config = dict(
    dataset='tunes sung on syllables by a formant synthesiser',
    train_examples=39062,
    n_mels=40,
    input='log_mel',
    win_length=512,
    norm='groupnorm',
    kernel_size=3,
    optimizer='adam_atan2',
    learning_rate=0.0037,
    max_grad_norm=1.0,
    gradient_noise=0.1,
    decay_fraction=0.2,
)
Rows from block 6 of a small sound classifier, named by matrix and row number. Each number is 128 + 24 x the weight over its row's rms, rounded and kept within 0 to 255. All counts start at 0.
After each channel's rows are labels from the 100 clips, of 14848, where the channel reaches its highest value: "top examples" is what is common among them. Only what is clearly more common there than usual is listed. The data: tunes sung on syllables by a formant synthesiser. In brackets: how many of the 100, against the usual share in percent.
# conv: width-3 conv (model.blocks.6.conv.weight, 320x320x3, each kernel summed), inputs 162-215

conv.190 [131 141 179 140 107 143 100 111 126 128 116 154 111 109 118 108 156 124 112 134 147 140 174 151 130 125 167 122 119 121 120 138 135 137 187 134 105 105 112 104 137 141 148  97 169 141 129 155 167  98 137 164 175 122]
top examples: reverberation (95 vs 50.5); vowel: /i/ (75 vs 17.1); consonant: /l/ (50 vs 12.8)

conv.52 [ 97  92 101 123 126  90  97 107 147  78 102 116  68 106 118 142 126 150 149 147 136 111 138 156 127 123 131 118 123 127  97  99  96  97 154  77 134  90 130 151 142  96 125 107 137 105 113 147 140 112 137 167 153 152]
top examples: vowel: /o/ (93 vs 16.2); consonant: /ʃ/ (49 vs 12.5); clipping (26 vs 8.6)

conv.317 [110 156 149 158 133 145 101  67 131 124  92 154 123 114 102 128 110 132 123 132 153 114 112 158 144 155 154 126 148 118 109 134 123 160 109 124 145  81 131 123 155  64 141 141  84  58 140  90 131 125  83  49 139 129]
top examples: pink noise (49 vs 7.1); clipping (40 vs 8.6); vowel: /o/ (36 vs 16.2); white noise (26 vs 7.7)

conv.120 [117 104 146 110 118 113 105 118 157 111 102 111  94 119 109 137 161 130 149 123 118 156  94 115 114 133 116 162 132 152 134 172 141 140 140 152 100 141 123 143 117 127 125 157 165 119 151  91 166 156 103 120 147 110]
top examples: consonant: /l/ (99 vs 12.8); reverberation (98 vs 50.5)

conv.117 [113 120 122 118 133 161 108 137 165 116 112 111 133 101  94 124 119 116 120 117 103 145 121 113 123 120 102 150 123 120 149  92 142 123  79 124 144 137 114  75 120 125  91  81 122 141 144  82 116 130 102 116  98 135]
top examples: consonant: /b/ (100 vs 13); reverberation (95 vs 50.5); vowel: /e/ (38 vs 16.9)

conv.124 [101 126 116  60 124  98 149 117 123 163 112 150 108 130 141 136 142 156 147 107  97 135 165 133 121 129 129 139 129 144 147 138 124 142 138 111 100 123 167 118 134 121 113 172 148 123 166 135 140  96 126 179 147 147]
top examples: vowel: /o/ (83 vs 16.2); clipping (73 vs 8.6)

conv.171 [164 111 116 141 169 129 119 161 125 178 168 107 144 134 153 135 129 136 112 151 139 123 156 145 113 162 139 174 116 105 159 159 136 172 108 160 167 129 119  99 140  99 123 111 121 174 146 141 134 137 124 103 124  97]
top examples: vowel: /i/ (99 vs 17.1); consonant: none (96 vs 12.4)

conv.240 [129 139 151 126 129 177 114 136 162 113 101 106 141 152 137  97 170 124 176 181  92 144 161 136 154 169  95 170 146 141 114 120 107 172 147 124 103 120 129 108 139 139 143  92 121 140 180 149 141 113 134 129 186 107]
top examples: consonant: /l/ (100 vs 12.8); reverberation (95 vs 50.5); vowel: /e/ (41 vs 16.9); vowel: /i/ (36 vs 17.1)

conv.116 [150 152 161 135 128 130 143 122 145 126 117 118 148 143 146 112 143 148 152 144 116 157 151 126 143 151 119 119 127 140 125  88 139 126 138 130 125  97 138 129 147 133 137 157 123  91 148 154 136 136  81 163  75 171]
top examples: consonant: /l/ (100 vs 12.8); reverberation (99 vs 50.5); vowel: /æ/ (41 vs 16.4)

conv.215 [147 128 132 145 160 117 192 201 140 139 122 153 152 125 140 157 134 137 125 135 121 119 131 118 115 148 180 118 121 106 151 126  99 174 147 140 143 144  74 103 141 124 159  91 132 133 122 171 137 105 105  73 132 117]
top examples: consonant: /l/ (100 vs 12.8); reverberation (97 vs 50.5)

conv.78 [143 168 145 141 126 134 108 143 146 133 123 119 147 155 157 111 106 128 148 162  77 166 140 173  78 171 102 157 120 154 137 108 141 132 161 151 108 117 134 145 126 107 168 118 112 138 102 156 116 121 125  81 127 117]
top examples: consonant: /l/ (100 vs 12.8); reverberation (96 vs 50.5); vowel: /e/ (52 vs 16.9)

conv.50 [164 127 129 145 117 134 114 135 154 158 160 182 129 130 166 136 121 123 121 154 114 107 102 179 101 164 131 123  89  81 108  86 139 130 113 144 167 116 152  96 139 146 120 152 113 120 130 137 134  81 163  48 108 133]
top examples: consonant: /l/ (71 vs 12.8); vowel: /ɑ/ (67 vs 16.5); consonant: /m/ (29 vs 12)

conv.214 [148 108 120 125 135 111 141 145 153  26 143 110  84 138 109 122 152 116 134 153 162 141 144 135 145 112 155 135 161  67 157  98 140 133 107 111 111 138 150 140 113 121 111 141 137 109 125 102 124 106 130  78 114 117]
top examples: consonant: none (99 vs 12.4); quiet level (60 vs 29.6); child-like voice (51 vs 25); vowel: /æ/ (49 vs 16.4)

conv.23 [134 121 135 116 119  82 117 135 126 145 116 149 134 134 145 138 116 116 135 143  90 164 132 161  91 141 110 137 114 169 115 144 143 145 183 137 129 115 126 120 115 114 120 101 115 142  98 153 130 113 123 135 157  96]
top examples: consonant: /l/ (100 vs 12.8); reverberation (92 vs 50.5); vowel: /e/ (52 vs 16.9)

conv.207 [ 56  88  98 100 148 156 141 134  88 146 110 160  95  96 142 120 123 153  97 116  98 130  80 101  97 104 101 112 109  88 131 150 123 129 112 102  55 147 139 138 135  97 111 122 125  77 123 108 100  99 110  67 155 117]
top examples: consonant: /t/ (100 vs 12.3); reverberation (99 vs 50.5); vowel: /æ/ (62 vs 16.4)

conv.163 [ 98 149 124 162 132 124 158 120 168 131 140 113 126 128 127 129 122 130  91 174 125 116 129 138 134 144 125 182 111 144 134 151 111 116 133 119 105 103 144 125  96  99 121 133 139 134 103 116 179 114 131 126 176 117]
top examples: consonant: /n/ (100 vs 12.6); reverberation (89 vs 50.5); vowel: /i/ (53 vs 17.1)

conv.158 [ 48 126 111 126  87 104 159 155 155 119 138 124 102 111 128 129 165 126 102 130  99 151 103 135 128 111 132 111 150 133 138 126  76 104 108 114  87 141 165 109 101 127 153 125 102 161 114  31 131 109 109 127 160 135]
top examples: consonant: /b/ (100 vs 13); reverberation (99 vs 50.5)

conv.77 [ 98 116 115 110 120 132 150  93 135  81 109 144  94  83 107 120 130 129 152 122 106  80 126 156  82 133 131 128 109  64  96 138 114 113 105 154 142 115 102 122 132 195 126 101 139 161 149 158  93 133 207 131 153 132]
top examples: consonant: none (94 vs 12.4); vowel: /ɑ/ (51 vs 16.5)

conv.122 [133 142 148  99 122 127 130 159 127 116 116 149 123 141 136 158 132 143 131 131  92 146 138 162 121 161 150 163 145 143 129 155 122 150 186 137 108 123  92 124 154 129 140 115 135  83 121 186 123 138 109 136 123 132]
top examples: consonant: /l/ (100 vs 12.8); reverberation (94 vs 50.5); vowel: /i/ (66 vs 17.1)

conv.232 [ 55 139  56 126 174 119 151 141 145 124 107 148 127 102 121 130  81 101 100 115 150  89 153 146 143  88 129 103 111 133 122 124 105 179 120 118 107  96 127 101 148 101 143 156  66 131 135 125 153 129 159 131 140 135]
top examples: vowel: /o/ (96 vs 16.2)

conv.29 [125 157 119 161 116 145 128 123 116  85 150 146 143 145 117 147 128 130  91 111 125 129 149 107 145 115 160 135  97 127 131 181 138 119 107 115 115 149 110 141 117 115 151  97  93 138  88  98 141 126 121 104 147  77]
top examples: consonant: /b/ (97 vs 13); reverberation (86 vs 50.5); clipping (26 vs 8.6)

conv.251 [136 117 140 141 149 124 126 157 143 147 130 139 117 148 118 147 118 142 106 155 171  85  93 133 136 152 164 156  86 147 140 157  90  92 122  90 147 122 101 100  87 134 163 101 103 106 152 119 179 153 146 116 159 120]
top examples: consonant: /d/ (100 vs 12.4); reverberation (99 vs 50.5); vowel: /æ/ (49 vs 16.4)

conv.210 [142 141 125 139 127 125 122  84 130  91 119 193 124 114 131 194 167  99 118 168 125 107 129 121 164  98 111 103 132 120 133 100 103 105 108  99 109 135 114  98 130 160  98 131 118 129 100  68 160 127  94 120 122 125]
top examples: consonant: /n/ (100 vs 12.6); reverberation (98 vs 50.5)

conv.233 [ 94 102  84 137 112 117 139 128 102 112  83 142  98 114 124 136  91 128 104 108 147 110 122 117 118 105 144 152 118 134 110 143 109 126 148  95 113  61 119 136 140 112 137 162 160 127 170 174 168 159 156 157 151 150]
top examples: vowel: /o/ (53 vs 16.2); consonant: /l/ (47 vs 12.8); clipping (40 vs 8.6); vowel: /æ/ (36 vs 16.4)

conv.294 [124 137 135 151 141 145  98 105 133 147 148 119 169 184 128 123 117 119 101 118  64 112 104 157 114 162  89 138 123  91 111 127 103 152 109 191 135 108  81  97 138 155 113 118 138  94 118 103 150 127 181 156 149 109]
top examples: consonant: none (100 vs 12.4); vowel: /o/ (64 vs 16.2)

conv.288 [134 173 130 128 129 116 104 121 110 151 138 122 174 142 134 111 160 105 107 125 132 146 131 124 111 138  60 130 147 103  80 112 177 150 150 165 100 100 161 153 143 143 150 121 120 171 141 137 138 138 145 160 145 114]
top examples: consonant: none (100 vs 12.4); vowel: /o/ (97 vs 16.2)

conv.267 [126 154 130 112 132 113  87  94 158 138 131 118 163 131 144 130 109 100 113 119  89 101 135 108 110 107  72 120 134  80 112  93 170 151  86 180 137 105 100  97 116 142 104  78 142 123 116 127  94 108 142 132 126 101]
top examples: consonant: none (100 vs 12.4); vowel: /o/ (65 vs 16.2)

conv.202 [155 110 146 107 157  90  84 121 137 113 130 128 144 151 130 121 123  93 109 129  69 140 129 134 137 128 111 128 129 136 124 112 117  75 169 140 106 115 145 154 155 135 134 133 130 134 152 103 135 155 110 108 128 135]
top examples: consonant: /l/ (70 vs 12.8); vowel: /e/ (37 vs 16.9)

conv.183 [120 160 130 110 115 100 102 114 174 171  89 134 124 112 111 106 130 136 101 163 100 131 117 135 107  92 151 134  84 113  97 143 105 151 155 117 129 107 117  92 145 104 139 122 114 135 141 143 159 156 120 130 135 133]
top examples: consonant: /m/ (48 vs 12); vowel: /e/ (37 vs 16.9); pink noise (25 vs 7.1)

conv.53 [131 145 109 140 123 138  71  62 124 118 123  92 135 121 148 110 152 104 106 137 119  87  91  95 109  98  93 134 136 105 140 127 137 118  94 130 120 103 131 101 139 117  91  80 108 170 107 108 106 130 162  81 178 118]
top examples: consonant: none (100 vs 12.4); vowel: /ɑ/ (72 vs 16.5)

conv.0 [ 91 119 111 140 155 101 108 169 142 138 119 163 117 135 141 148 108 166 140 153 139 156 120 136 112 138 162  65 117 132 122 158 148 139 126 132 125 215 169 141 101  94 120 145 134 115 135 135 165 129 130 145 180 157]
top examples: reverberation (98 vs 50.5); consonant: /b/ (58 vs 13)

conv.131 [134 141  52  91 122 143 123 125 120 134 102 149 139 116 142 164 156 125 148 119 124 138 140 103 138 111 128 132 143 120 130 152 113 141 164 146 117 148 128 128 150 107 129 132 121 140 116  83  83 126 111  91 143 129]
top examples: consonant: none (100 vs 12.4); vowel: /ɑ/ (50 vs 16.5)

conv.205 [ 61  97  95 115  94 138 156 153 139 162  80 159 129  63 143 110 141 115 118 107  84  70 115 141 150 144 116 156 132 102 103 135  96 158 110 148  93 130 111 114 138 124 109 120  89 143  98 113 106 138 118 106 122 135]
top examples: consonant: none (100 vs 12.4); vowel: /e/ (58 vs 16.9)

conv.273 [ 78 116 142 103 132 114 110 121 134 149 114 103 155 172 137 148  92  95 113 154 106 159 139 111 114 124 120  71 115 153 123  76 117 101 102 159 142 130 152 160 127 160 161 139 131 157 128 102 136 119 183 124 185 111]
top examples: reverberation (98 vs 50.5); consonant: /b/ (98 vs 13); vowel: /e/ (42 vs 16.9)

conv.12 [108 105 143 101 122 116 158 139 132 116 132 147  80 107 146 154 173 150 148 135 113 158  93 131 140 115 140 132 136 122 167 158 105 103 141 104  87 140  95 102  98 127 135 100  99 148 138 106 103 126 118 125 158 169]
top examples: consonant: /m/ (56 vs 12); pink noise (31 vs 7.1)

conv.192 [118 140 149 113 148 116 121  90 124 164  87 109 115 116 103 106 138 164 121 112 130 132  74 135 107 106 146 131 118 124 107 128 161 133 180 132 112 115 119 118 117 135 135 121 128 142 108 153 144 112 134 179 166 161]
top examples: vowel: /i/ (81 vs 17.1); reverberation (79 vs 50.5); consonant: /n/ (50 vs 12.6)

conv.310 [159 144 159 144 156 152 137 141 127 165 127 109 134 138 132 117 147 174 127 125 154 142 119 131 130 145 101 135 102 124 160 125 111 124 149 110 142 121 151 152  91 161 148 111 103  81 141 167  89  85 152 162 119 116]
top examples: consonant: /l/ (100 vs 12.8); reverberation (99 vs 50.5); vowel: /e/ (55 vs 16.9); vowel: /æ/ (36 vs 16.4)

conv.299 [117 148 109 120 122 152  89  88 137 126 121 109 158 128 146  70 146 111  95 130  94 143 117 143 130 124 117  59 111  78 172 126 136 102 122 150 151 146 113 136 137 136 133 151 102 156 155 166 105 131 118 124 152 146]
top examples: vowel: /o/ (100 vs 16.2); consonant: none (90 vs 12.4)

conv.297 [139 181 129 136 128 148 114 128 149 150 109 124 109 164 146 135 112  85 123 117 119  97  96 104 102 114 112 112 116 143  79 112 163 120  96 134 111 103 123 134 112 185  99  91 107 122 136 127 119 146 179 178 151 130]
top examples: consonant: none (91 vs 12.4); vowel: /o/ (65 vs 16.2)

conv.134 [122 105 128 123 101 136 148 107 117 123  95 126 109 144 159 124 174 103 128 100 179 121 136 110 125 120 147 105 157  68 156 115 154 143 123  99  91 120 100 146 146 103 153 128 129 120 118  70 155 153 100  45 138 101]
top examples: reverberation (80 vs 50.5); consonant: /n/ (56 vs 12.6); vowel: /e/ (50 vs 16.9); consonant: /b/ (34 vs 13)

conv.110 [ 68 125 135 148 126 117  71 103  93 152  88  87 110  92 106 150 131 110 157 121 150 138  88 154 134 152 136 113 165 129 109 109 112 123 118  82  98 104 124 105 153  73 141 121  88  71 107  71 106 118  80  81 121 122]
top examples: vowel: /u/ (76 vs 16.9); consonant: none (52 vs 12.4); consonant: /m/ (32 vs 12)

conv.177 [162  90 107  96 120 135 102 100  51  79 155 124 110  60 121 122 127 124 109  63 159 117 127 145 117 100 118 119 138 140 119  68 108 140 152 112 155 102 133 134 136  88 132 155 144 169 162 112 114 151  87 153 137 111]
top examples: consonant: /m/ (100 vs 12); reverberation (97 vs 50.5)

conv.275 [ 80 144 118 152  97  98 130 109 154  93 117 132 129 139 119 141 126 131 104 120 121 128 165 112 142 124 136 183 126 134  91 102 126 121 130 179  93  71 118 115  86 128 117 153 138 159 142 154  83 155 155 126 166 141]
top examples: consonant: none (97 vs 12.4)

conv.277 [153 137 120 140 157 129 113  99 149 124 144 150 147 109 118 115 130 130 113 133 137 106 110 183 139 158 139 158  84 152 161 126 132 157 135 153 147  85 116 137 132  72 112 145 114  99 159  80 107 101  77  90 111 138]
top examples: vowel: /e/ (79 vs 16.9); clipping (34 vs 8.6); consonant: /d/ (33 vs 12.4); consonant: none (30 vs 12.4)

conv.3 [121 117 151 146  90 127 134 187 115 108 162 126 145 140 130 116 134 100 163 111 115 108  66 126 168 127 149 155 104 173 154 143 120  77 116 128  87 134  74 158 109 115 145 123 138 150 122  99 145 116 152 148 152 129]
top examples: consonant: /l/ (100 vs 12.8); reverberation (96 vs 50.5); vowel: /e/ (61 vs 16.9)

conv.231 [ 65 139 121 155 133  99 171 164 126 128 156 117 113 138 113 130 138 162 113 135 100  73 107 137  89  97 123 125 116 109 136 149 124 135 101 122  64 121 110  98 132 120 140 144 119 109 119 118 112 104 123  93 130 144]
top examples: consonant: /t/ (100 vs 12.3); reverberation (99 vs 50.5); vowel: /æ/ (57 vs 16.4)

conv.167 [ 63 148 116 141 112  73  95  88 112 152  47 121 104  71  99 124 122 124 114 139 127 125 113 117 128 120 143  98 147 118 116 131  94 115 119  91  82  64 159 117 128  84 133 159 141  93 153  82 156 145  96 153 149 149]
top examples: clipping (52 vs 8.6); vowel: /e/ (51 vs 16.9); vowel: /i/ (45 vs 17.1); consonant: /n/ (32 vs 12.6)

conv.188 [ 85 119 123 132 113 110 126  92 138 136  90 145 115 108 109 100 115 113 134 129 108 138 106 140 136 144 137 119 158 121  97 114 140 138  87 134 115 113  78 119 131  83 114 125  58  71 104  55 116 111  91  51 139 142]
top examples: vowel: /e/ (65 vs 16.9); clipping (46 vs 8.6); pink noise (29 vs 7.1)

conv.211 [100 129 138 133 130 125 139 148 128 149 153 120  93 149 122 136 137 141  87 103 107 105  86 145 113 123 141 156  72 106  95 108 121 142  82 133 101 106 144 152 101 141  91 161 118  92 138 117  91  75 133 128 109  92]
top examples: consonant: none (100 vs 12.4); vowel: /ɑ/ (57 vs 16.5)

conv.161 [156 150 102 121 125 124 114  93 142 148 146 156 153 102 133 125 126 138 121 119 136 135 112 154 134 139 133 153 103 138 147 123 138 148 110 161 157  85 159 146 154  78 136 164 103  99 155  69 114 138  84  88 119 178]
top examples: vowel: /e/ (75 vs 16.9); clipping (67 vs 8.6); consonant: none (34 vs 12.4)

conv.250 [116  98 130 125 120 143  84 121 135 174 115 114 122 143 114 128  99  96 128 150 138 107  81 129 129 148  99 167 112  99  98 124 133 115 140 123 124 121 147  84 153 139 170 137 136 127 128 137 114 131 149 136 171 156]
top examples: vowel: /u/ (47 vs 16.9); consonant: none (45 vs 12.4); vowel: /o/ (37 vs 16.2)